{"arch": "xception", "model": "image classifier", "dataset": "patchworks of several textures", "train_examples": 145000, "image_size": 64, "grayscale": true, "crop_scale_min": 1, "horizontal_flip": true, "targets": ["centre pattern"], "num_classes": 32, "norm": "batchnorm", "hidden_act": "relu", "depths": [3, 3, 3], "kernel_size": 3, "stem": "single", "widths": [128, 256, 512], "loss": "cross_entropy", "init": "trunc_normal_002", "residual_init": "none", "optimizer": "muon", "muon_scale": "original", "learning_rate": 0.039, "momentum": 0.98, "nesterov": false, "orthogonalizer": "newton_schulz_5", "adamw_lr_other_params": 0.0016, "max_steps": 8300, "batch_size": 512, "epochs": 29.3, "lr_schedule": "wsd", "decay_fraction": 0.2, "final_lr_fraction": 0, "warmup_steps": 410, "weight_decay": 0.009, "adamw_weight_decay_other_params": 0.05}
Rows from block 3 of a small image classifier, named by matrix and row number. Rows with one number belong to one channel. Each number is 50 + 10 x the weight over its row's rms, rounded and kept within 0 to 99. All counts start at 0.
Before each channel's rows are labels from the 100 images, of 14848, where the channel reaches its highest value: "top examples" is what is common among them. Only what is clearly more common there than usual is listed. The data: patchworks of several textures.
# convs1: first pointwise conv (model.blocks.3.convs.1.weight, 256x128x1x1), inputs 0-63
# convs3: second pointwise conv (model.blocks.3.convs.3.weight, 256x256x1x1, transposed), outputs 0-85

top examples: honeycomb; grid; looped
convs1.225:66 58 41 59 51 34 45 56 54 55 62 42 62 53 27 53 57 46 40 73 33 47 54 42 45 41 34 53 42 56 44 41 45 43 72 41 63 41 58 38 43 52 44 55 40 45 54 52 48 60 25 46 62 46 37 38 61 49 56 43 53 76 47 50
convs3.225:51 40 48 40 70 49 57 61 68 38 57 49 46 61 23 67 46 43 49 42 54 46 59 55 47 49 56 40 61 45 49 50 51 27 48 58 66 44 48 54 40 35 49 45 57 40 52 49 31 49 56 33 38 47 55 55 59 56 45 48 56 40 57 63 36 75 51 65 49 34 54 37 52 48 37 53 50 34 49 48 56 53 44 50 53 29

top examples: wood
convs1.181:44 49 50 57 53 58 58 42 57 50 36 29 59 67 58 72 51 58 65 68 63 29 58 60 54 75 38 37 53 32 64 52 49 39 50 55 53 47 51 63 56 49 60 38 31 33 47 41 51 63 38 36 70 58 32 51 50 55 56 43 46 43 58 50
convs3.181:49 42 48 51 65 50 72 35 55 52 51 40 36 58 63 68 42 44 49 57 68 33 32 49 46 47 69 48 45 54 34 46 59 48 74 49 63 51 51 56 42 54 38 45 52 27 57 38 19 53 40 68 49 39 66 37 51 51 51 47 68 51 48 54 45 49 60 39 70 45 60 48 59 61 69 47 63 46 55 56 52 19 50 47 47 63

top examples: white; black; crosshatched; looped
convs1.52:54 47 40 61 54 42 39 54 60 40 55 51 61 38 76 42 54 50 60 45 60 34 48 57 66 39 38 55 53 57 56 48 56 45 43 47 50 41 55 39 49 42 53 51 34 39 61 50 47 31 57 44 51 47 49 44 53 48 54 42 41 38 53 53
convs3.52:32 66 47 57 53 32 49 48 46 68 43 46 54 52 53 49 58 59 31 61 41 51 61 48 39 46 50 50 33 47 56 58 47 64 46 44 46 38 33 60 40 47 51 45 67 57 67 67 34 52 52 37 55 52 49 37 46 63 32 48 33 53 34 42 41 49 51 42 63 59 58 44 40 50 56 61 74 38 48 42 40 40 52 49 47 37

top examples: wood
convs1.154:59 47 56 46 45 37 45 62 48 68 61 35 40 65 60 46 57 37 38 46 57 60 55 58 40 43 57 61 68 45 71 46 42 66 54 41 58 47 40 45 39 52 53 27 45 42 43 37 45 44 32 68 53 51 53 32 36 35 45 44 47 37 48 39
convs3.154:34 70 50 48 44 64 44 54 45 64 54 43 42 53 44 46 43 69 62 51 43 51 42 45 49 62 58 62 42 55 43 44 53 59 45 53 49 42 44 41 50 37 44 44 63 58 39 49 39 64 66 47 65 60 53 49 40 46 52 45 35 67 43 51 52 47 45 36 52 43 57 57 44 46 37 41 28 44 58 62 45 65 40 57 48 50

top examples: wood
convs1.234:36 51 41 49 49 36 55 59 53 63 35 51 56 41 45 40 62 32 43 59 59 50 51 63 65 44 28 43 53 58 44 46 48 74 45 48 41 56 60 27 60 48 65 34 41 45 42 44 56 71 68 42 53 52 44 47 51 50 61 48 53 58 63 50
convs3.234:60 55 43 51 30 30 45 43 48 71 54 50 53 61 49 62 59 42 44 27 59 42 50 46 58 49 43 41 67 58 48 51 61 60 49 56 54 48 49 44 43 45 74 59 37 45 37 31 59 53 40 53 42 42 43 48 60 23 43 37 44 45 43 41 40 57 44 56 58 40 70 48 69 51 50 46 48 58 56 46 49 62 55 77 35 47

top examples: wood
convs1.47:52 49 41 52 41 53 50 45 46 43 60 43 48 55 46 69 47 50 58 62 50 44 49 67 54 46 47 44 48 49 58 54 60 50 57 46 57 55 56 45 51 39 63 40 23 43 55 49 34 56 34 42 62 40 37 57 49 47 40 50 52 46 58 37
convs3.47:51 50 36 53 45 50 33 58 53 55 63 47 37 43 45 55 50 64 62 56 63 55 65 62 51 56 46 61 59 61 53 38 36 60 66 49 50 55 51 65 60 56 55 81 27 55 67 59 42 38 41 56 46 63 41 48 55 71 41 55 62 50 58 52 51 38 61 45 57 53 54 60 50 54 48 40 38 54 45 41 35 37 49 43 64 57

top examples: speckled
convs1.236:64 73 64 48 48 46 61 49 60 37 41 40 46 51 60 49 64 42 52 53 34 40 59 56 53 54 54 54 51 62 59 51 64 41 52 49 67 39 47 40 46 48 59 58 57 61 44 44 44 55 29 40 40 52 47 61 36 49 56 61 54 55 41 42
convs3.236:54 48 53 54 68 46 63 56 39 43 42 66 50 67 62 57 65 46 65 50 49 56 39 51 49 52 42 48 54 50 64 43 59 67 54 50 41 53 57 52 51 69 52 49 56 66 41 58 59 55 50 57 41 46 57 50 49 41 48 52 40 41 45 54 66 49 60 65 55 42 55 32 43 78 51 41 19 53 46 62 55 70 62 51 44 72

top examples: checkered; cloudy
convs1.197:58 41 57 40 42 60 47 60 44 69 33 43 67 50 62 52 48 25 55 48 62 38 53 52 50 54 31 41 46 66 40 56 42 55 44 39 49 53 45 58 62 57 54 54 73 38 47 56 62 65 48 41 60 51 37 46 55 63 52 45 61 36 65 46
convs3.197:44 60 47 48 57 48 67 57 50 49 61 43 58 59 42 67 50 51 46 50 38 60 56 76 50 43 37 36 51 46 42 40 60 33 61 49 41 45 36 46 27 52 59 59 43 60 59 48 72 48 42 35 66 57 43 19 52 39 28 41 48 54 35 40 45 31 61 42 54 37 44 30 48 52 46 56 44 50 39 46 48 45 52 60 40 46

top examples: white; black; labyrinth
convs1.46:48 52 49 66 54 79 54 41 44 60 56 33 57 42 63 54 40 50 54 36 60 61 55 37 54 52 40 52 49 48 54 63 49 61 44 60 35 39 72 48 32 49 19 64 46 51 55 33 50 56 54 54 64 41 57 34 61 45 52 60 32 45 42 50
convs3.46:43 60 56 44 85 48 51 41 37 46 53 48 51 49 56 48 34 46 53 55 55 44 45 47 63 61 54 56 55 49 42 54 54 68 54 48 45 76 74 52 41 54 55 51 42 45 48 57 56 34 23 35 49 47 30 58 55 52 36 38 79 54 52 38 57 65 56 51 60 59 56 55 53 62 44 44 55 60 57 50 51 47 41 70 46 58

top examples: white; black; crosshatched; looped
convs1.192:37 35 59 48 55 47 54 50 54 42 69 56 29 69 41 40 45 60 60 52 65 45 48 60 46 62 59 62 56 51 45 53 38 41 60 38 59 41 43 51 39 56 46 49 42 46 75 40 58 55 46 40 48 71 42 66 39 44 40 63 59 49 56 41
convs3.192:47 49 55 37 47 57 66 28 44 29 46 50 42 50 52 53 53 30 34 42 53 39 35 35 48 40 60 42 36 51 52 53 37 52 48 51 47 40 54 50 50 44 63 64 32 37 41 45 69 49 60 52 57 37 50 48 53 53 74 49 39 59 53 65 36 45 57 51 50 45 59 61 61 53 41 60 49 42 57 55 40 50 67 39 36 58

top examples: checkered
convs1.28:40 66 30 70 56 52 50 51 51 55 41 36 50 61 55 59 37 52 51 33 52 56 44 54 59 38 32 64 41 46 47 57 60 63 55 37 63 48 46 58 44 53 46 44 59 39 61 51 79 78 36 77 46 62 53 33 58 64 45 38 51 39 48 40
convs3.28:44 69 56 29 53 43 59 44 55 57 55 48 61 61 51 39 49 60 39 35 52 52 52 40 56 44 55 43 37 49 60 29 48 62 60 53 55 49 49 47 52 48 48 53 53 61 34 56 62 58 33 49 62 51 63 54 43 61 40 71 36 51 32 53 68 55 42 57 43 43 50 35 60 18 74 48 52 57 59 42 57 53 27 41 48 57

top examples: white; crosshatched; rays; looped
convs1.218:51 45 29 43 78 50 47 55 48 38 56 38 65 41 41 42 60 49 49 61 42 73 67 37 26 39 51 43 44 37 63 56 63 49 68 33 62 63 67 48 40 60 60 50 58 55 40 46 52 56 43 59 59 48 41 47 47 50 37 53 46 62 45 61
convs3.218:57 56 79 65 53 47 40 52 51 45 41 35 66 47 51 67 37 71 51 41 61 37 49 45 44 60 45 44 44 49 43 65 45 57 52 44 44 49 42 22 37 55 57 61 36 63 65 59 52 46 51 40 57 44 44 36 58 40 49 49 65 60 36 58 54 61 45 49 55 33 41 50 54 55 46 52 50 36 56 52 38 50 58 46 38 38

top examples: checkered
convs1.49:56 33 54 47 43 53 51 43 45 44 69 44 44 54 56 51 74 44 53 69 60 44 50 46 54 55 48 36 59 54 44 55 36 46 28 55 63 54 35 62 44 40 50 57 69 42 42 41 46 49 45 50 54 51 60 55 57 46 71 39 51 46 50 54
convs3.49:59 47 63 64 50 49 69 48 43 44 55 53 39 52 51 33 45 32 51 59 37 59 60 33 49 59 46 56 40 38 50 49 51 58 59 43 48 35 55 52 62 52 33 45 25 52 33 51 42 51 68 48 50 46 52 72 25 41 45 47 42 52 44 63 49 52 61 59 38 38 49 64 59 48 42 45 48 46 47 42 49 61 43 54 55 41

top examples: white; crosshatched
convs1.39:46 40 34 66 57 37 52 57 37 62 62 55 58 47 41 54 42 62 57 48 60 67 40 56 43 45 48 36 53 29 49 45 42 70 59 39 37 45 45 52 46 40 57 31 60 73 39 40 57 43 54 59 50 49 54 42 72 48 49 54 58 66 69 52
convs3.39:45 53 60 58 54 35 56 49 65 62 47 59 57 52 58 53 40 43 38 55 37 43 46 38 44 43 63 39 48 29 62 56 46 45 34 28 58 64 49 38 45 38 33 63 48 64 50 56 55 37 36 56 55 41 50 61 63 58 38 63 41 54 54 50 67 38 48 54 49 47 58 54 49 64 40 62 47 47 51 37 59 54 49 53 62 49

top examples: speckled; spotted
convs1.20:55 55 48 52 79 44 59 55 48 63 63 44 47 52 64 43 57 46 56 39 35 47 57 57 66 38 55 38 26 62 40 49 52 50 55 63 74 45 51 56 33 50 61 52 52 49 50 42 52 47 41 59 48 64 46 55 55 53 46 35 46 66 50 50
convs3.20:49 39 55 63 45 37 53 66 54 55 43 49 54 49 32 57 35 60 57 46 66 42 58 54 55 51 60 44 39 46 62 50 55 68 51 74 37 73 46 43 56 34 55 43 51 45 58 49 62 53 48 53 55 55 52 60 38 61 45 47 29 42 53 60 49 33 60 66 40 53 40 54 44 80 41 56 54 55 45 65 71 49 40 56 52 54

top examples: honeycomb; centre pattern: honeycomb
convs1.189:58 44 67 57 53 54 62 56 47 46 48 48 63 43 52 51 45 60 31 43 27 69 51 39 58 43 68 50 42 58 52 56 62 51 61 61 39 49 38 47 44 58 33 66 49 58 42 26 41 60 57 47 60 60 50 49 57 45 54 51 43 49 33 39
convs3.189:62 48 38 48 49 61 43 62 64 46 56 61 47 45 50 66 62 45 46 48 59 51 51 48 65 54 58 53 60 55 31 64 35 46 65 68 39 53 43 49 52 53 60 44 47 64 52 43 57 73 54 40 46 31 35 63 43 61 45 50 59 40 38 51 55 46 58 69 54 66 35 51 37 56 53 35 49 50 51 37 67 26 63 38 63 54

top examples: white; speckled
convs1.207:57 55 62 50 59 64 53 50 38 53 57 59 47 59 52 66 63 36 53 37 53 55 24 38 44 39 63 54 53 40 26 42 31 38 52 54 66 49 37 37 47 55 65 54 56 52 53 46 49 50 51 51 43 71 47 47 51 44 46 58 45 58 55 44
convs3.207:47 33 41 47 59 46 50 66 64 47 80 31 54 33 65 44 39 31 41 56 45 28 42 35 46 30 57 66 32 53 47 40 54 59 47 30 42 43 38 44 62 44 58 52 37 46 49 57 48 61 53 61 33 40 63 53 48 47 73 54 37 47 46 43 52 50 65 42 46 53 54 56 61 41 54 61 67 38 72 43 47 60 23 43 19 64

top examples: honeycomb; centre pattern: honeycomb
convs1.188:52 35 61 58 57 52 49 39 68 38 35 61 41 42 19 43 35 48 52 47 47 44 40 44 32 45 48 46 32 34 36 38 42 54 54 51 48 55 51 54 45 42 49 50 43 47 55 65 45 57 43 68 53 48 48 43 78 43 44 51 55 55 69 49
convs3.188:44 56 51 43 59 45 56 53 50 38 46 45 37 73 35 56 52 51 43 43 43 53 56 48 52 37 37 48 62 53 55 63 47 28 55 43 58 47 46 40 53 35 41 54 52 58 51 64 36 54 48 61 43 36 55 53 44 43 54 53 40 41 66 48 79 35 57 45 58 47 66 36 56 51 61 45 61 46 68 30 40 34 46 60 49 48